Weights of a small audio captioner.
Training: 19500 steps, batches of 64.
Rows from block 9 of the audio encoder, named by matrix and row number. Each number is 500 + 25 x the weight over the matrix's rms, rounded and kept within 0 to 999. All counts start at 0. Numbers have three digits each.
# fc2: token-mixing MLP down (encoder.blocks.9.mixer.f.fc2.weight, 64x64), inputs 0-63
fc2.0:530496486531486466486508489492545506485532493464497502465512525505474516499452515518473556524501514478517503521503525496505497497488474486515463509498427523457511547461499511513502479517496514
fc2.1:511528487507503485503474499519513515493466472507531520490502511516470513497478497501505481522526561519512505498489567508515515529517524526535518492485493498532509518476522503482549530523513492
fc2.2:484485497504490525506461500464431513506463497508487489532463465496501515483508491489477515478432500478513526474454445509463517516493489497501492530481464450521500476508477511491486466516464479
fc2.3:482498481480505496454495496488482471491505497500481528484521483521516483492555513493488536536468526487484530510480497498467513507479455518432497526508562463510481503514454493500495501508500491
fc2.4:467479477508503477460444461487492485477471470462441493495501491543480493456522478506506489532438540476477519523473479503509520485469514507496510493455504510517505468499486525477500497522495519
fc2.5:459499467486507484463515491490447463452499467470501564488524496531503510518510467523489525484503516489484464500508523483461569520450521500453497512502541463508481476513490514519496492527453509
fc2.6:496483490478518490461527488522509481502520451497495524474507464503519530514492464495479535502473512507505499495540547497499531531529501500527499490471508500507500501459501513499494492560428474
fc2.7:472495493473532521543555523509490488490448509513490512520499495523524507497486535514544484506505504507477477505478498479556512508549501521486475500511528539518503503481537434533505548524474507
fc2.8:500472506553501454488521491499557515479507511488499527492533479486503528525472509542523439516501513506541488523542519493534493507498488505517478492501529526479483495463556479521478480522471500
fc2.9:494494465518522500485515506484508493493479494468487494473517532525513518477494506464471570515484507430471507487450495514478519514494494506495471516458475492486518487512524440509500489526526506
fc2.10:547500514535497481462520514516531504527525519523524492462505474520491511493418505504520523503498511555498471490514509492521510528529475504482464512503519496509563538469509504520504512495485515
fc2.11:465502439472478493481501516465492514504495493482504504461519515546487501458495489480469536492510529469486499492454521509498487519514530527510497511513458510444498495518467471451496500537519475
fc2.12:474502497483514465468476475470504523445550481449494567497556497548501494500531460521510440456506524516542498512479513503505525556491515511540507484528515525513468501495468523518496468480499484
fc2.13:507497500486520533482504499513499501485507463475510555531551446531500493527501504532468477492520517483468464578514522496479568516490508537501495507488542428507468492498476456501553500495521506
fc2.14:492532488471539485454462491538495463507525489482511483443492452514450502489522480482487505469514501481488488457482505471471574502478498532491492493457535434478479476471485490472492503520474506
fc2.15:515514508509539527475507513558556518513533504556506488504504506522524502509530496520494504487484525476506529530553533482508564553517524546494516512483538495518514501523514511515539485553496485
fc2.16:517494464465516491451501494548504509497504481500517464454502534484504499508543463521449492498481515514488490496508508532481531509477484475470524494490485491471469465469519531462509501556483464
fc2.17:500571480474459507510544520528486508491509490503518482514501504470511497476501509516503485518510508513493505456469515530485462480490474501467525490488486485510509497457552568479493498518524498
fc2.18:503529474464497480515551514537468535484476498485525498543484501487510482498517508505492464502513527512498494470498537520526503509497521475479495475482482491499507525477535523454500484518535479
fc2.19:499515475445524521493469528525500524492495458465494521513485464528497502475492519505556526523516529468502510497491505533531509531568504535531483494536514543557521505536504488444500534495507458
fc2.20:489532462463516498483517498553486523532482509532514491519518479486509468472474529471541492498507496477470479503517497511514478546511552465485460482478497509538481500484497530400471504503528462
fc2.21:482491490485497492509477490486522523469457438512548539480491551527468501496466487505506530497497524471480485501523509497519520523488495482553484481564473572495541519473497509504499534494513519
fc2.22:526520524504496503500514506498512521475511457499511506492524512476482490510461512505535493497508547518517475543524559495526484534515469488549471481529498519493537536484522524506501569511498494
fc2.23:550520497493547494479546517552524519555522489539528524506505486534510452521508542470507502510478478527501524521521528514518524519551500528507486489511504500536546547499506547500484490521479497
fc2.24:504488493532477475469478502485540513538513513496511483466531527479480457476522479484468466492489498502506470489525464494467492450512490461478473511459503474464503484535476506482534480446513451
fc2.25:504488468467502454501511468471508498509455460515507522490506486528514466478520500491488489488521495504484503527503481501503487479498543482498485460492503482478520486560468510473504462478530468
fc2.26:506502413467484513501499474501491522496485485519492485532472491517512483466512504481508463490502530491502498533556506530528512532531522483496489487518483486513488498516528518452504506504522491
fc2.27:551467480500508518489436505481512517528509502497501456533482518483505481438464506473484534543512533468481488472487497504456500525531455491446488504514481533480536507521513497455503549527516468
fc2.28:514476459487507481481476494514505524483519430508495467521465472437494473454496530474499474499503509472491456488533524537510500526514496478519489481503470514512484511549547470472510521505500471
fc2.29:500525497522569458514496493533536553496523527506480526473492480488498502510485456486500501477505481450505473487531504483479507494497518509464503501490497467521492500452563513474486469524482524
fc2.30:503441499489521446511513483542567499469499494472505512449506492488489506484478488496499512481513491500490436540532541499498510494532483497505495516493484507503510511473513517500512476547485529
fc2.31:474514519521465492526473503492457534504471561498523523510489517513498476480475519496523453562495528489465551465470518503487482569453526516487490540534486502525486510475523499490498548539506509
fc2.32:545506428528494475497462494516483523505486481512510467473557484500463471483546481465475501507510483540478449514497506496506485458506483472471501472441520498514489547481480490478484470493496444
fc2.33:498519461491517483501521519492486530502499491522566477506492519504498484507500524474503507526565535501487493466513554515517505532498493490471509506486515525545486492492539493511552537515520511
fc2.34:484479469474488526551484471466498513498457455439482497504476512489492470467504498515466515494529512453527426472511496488510521514522520490497479435483484502494502454454544485501547516516490517
fc2.35:511471475521464506497471477518499495456469451455538478499496545472521499484450501496496514524505477502502496485509542501480466466496509479486513477515516509463490492473548495488543482520502512
fc2.36:522461448541485517531498437504520505509509486506503432482445480457503492496498529481474533474478508485539470495519502503451474503552485502472517519480487544452506511462532485527521532524501531
fc2.37:515479498520472489538495465514467510485505495501502460478448503440471463517500537473480526509487497478482493483501507494479496514522508517458508510523462472460483490486548452497521547578482527
fc2.38:526468461478468521470489483487530474555486473524461477511490508497514469475520522457490516486478518476468511524526484477479505514522506547468514503468487519428496468478492500483524556539487510
fc2.39:468486482480535499504495486491490501484522497447529535524498524513495465495524499497503523529490495478486527490439544481458499551456490508479487512523495449513476500496485501476492483479470513
fc2.40:506483487465504491526511446537478507500526485486504503474518525499489472503511490491513487529496524506492507509550546520525549541468537569474514502482502470518442506472498503508511471545504478
fc2.41:510470468496526469482522525478510508511446511481537475475492453484499500518488481488448499530504514500519497544518543501507525536522523500488477516467495483474481537497498474459501486499513486
fc2.42:514513482446469527521492476500474500497482468432522529524511555497510468488505480516480440488501485520513467502486545536525514481509478464478495450509489489519488517489527486494498485489548493
fc2.43:512466504537504520487488540491528511532504495558404469493520486520481484531502474491491509493469497467496488486521456497520534492529500512487488502493501511497552478490495519493498489540486508
fc2.44:468492506492499511517502459471492517504452523506515480487445476489488493519505541476481472482489501464499473459492500432489481491537526498454474494484455523425488511464531471470464502496486503
fc2.45:483504508493489500542557479508466553497532522473490520470526546456547458510529498521510500481506485494441496552520516502483498456494558509486556471495501497466485483497514458491515501515508526
fc2.46:492465465486510478513556468490481518470480502467526538500535548516503474505510496487502466521499494517499495511493511529501498513486547536525526482498515519515519482452546484494516489535518530
fc2.47:472468499491479471510508512517511499493511519495540516523481501506517502511493479471511456523526492492477512493511579495524478517475532538539490520523472483515478497507535504489500488506458521
fc2.48:503509504488495410474449496533488476502486486483482461425488462477462485523506490491523495528497475483492518483482496478496517519499503541491500492488464474486482520460506483491538540498485502
fc2.49:502510481440478507534535508504516553491473457509497518513533484549554457487485531519501502490527485490491485508557507530561498487559507501517527416480485524527516506513519480509533503485529496
fc2.50:423473508497451485495489486464455522504507491480464502524499438515510446535474476499476517465519490492504487496503462499513480488513525510486509471487486497496477453552509479461521511471524483
fc2.51:494506506493469489508491503483465517503501516485547565507514496529520473514507477508512509509550522496512472508512577489518518489499533457507492494499502496501480536531511471492518504526519533
fc2.52:481500495478514503516504491487477515453481503476575551488520547526474524488520469519555500535540472506486496498496525486531503493532540509509515510494518524496461464489499497509495485532502546
fc2.53:490468501478497472518537514491463506521488533454510510486468487519515457481527483530511507498515503466476529531520504541484517509501580538492506513535499520533481493516496492496518530553517506
fc2.54:484463496502485532510538512499444545542477512459511511529484547536497483501513513474522494515525537494510523517479525570490506520507551542502507518488480494517529500509533488479505496498537494
fc2.55:476488503493494497497540525517474503545481516483501558477531503540506483493518493463513491528528501499456476554502534503504495524505544485496481498530532502513457508497481438470515500501495505
fc2.56:519515481512520449491520549532522498551492527499510476463440483502500475494527499477524504517486512476488480481503512561509494518511503510502457490504490499533480516483535488522519529529470539
fc2.57:521493552486524505498533558513508512541474513495512537543528496505511504483530499489513526497534494503485473512490504548501497499551469495513484535526540507504560495531507470521545514496523488
fc2.58:529461508468526487528576526529481535492529494490486469516521519510512478501529491512504494490492520485518478517491502582492504479527487452482477477525538482557515473473519456508514455489483512
fc2.59:486527526516475502516504495475445485484503479447526540525499503500526520513466484516493509499556501483514536510466542546494477454552476472509478501520516513541498524490490484536522474495518511
fc2.60:514528488515456507482513455527480517501500476519497477524454472504499458488539516509470487506508484536529447499550501521496472458519489489453538462524548448504497508498529489479502490507507516
fc2.61:515533505465492478483506477522475469485546485478500473512484504480506479507545483507497443504494511467483450516503525529503519498493529480490488519497505480524466492524508489461496470564476484
fc2.62:494511501489486504517446502487489540560491529475505472488467474454499487505524494477497505494462517511480502516493504500458521548507498522457525513522492473548493482476546490447497533529446512
fc2.63:516520497525475464532493502536514490514459533496507526469479526502496531462499515487519490536492493499506506491502557448475469515470496510507535508517482528489465524479512521510480514489475524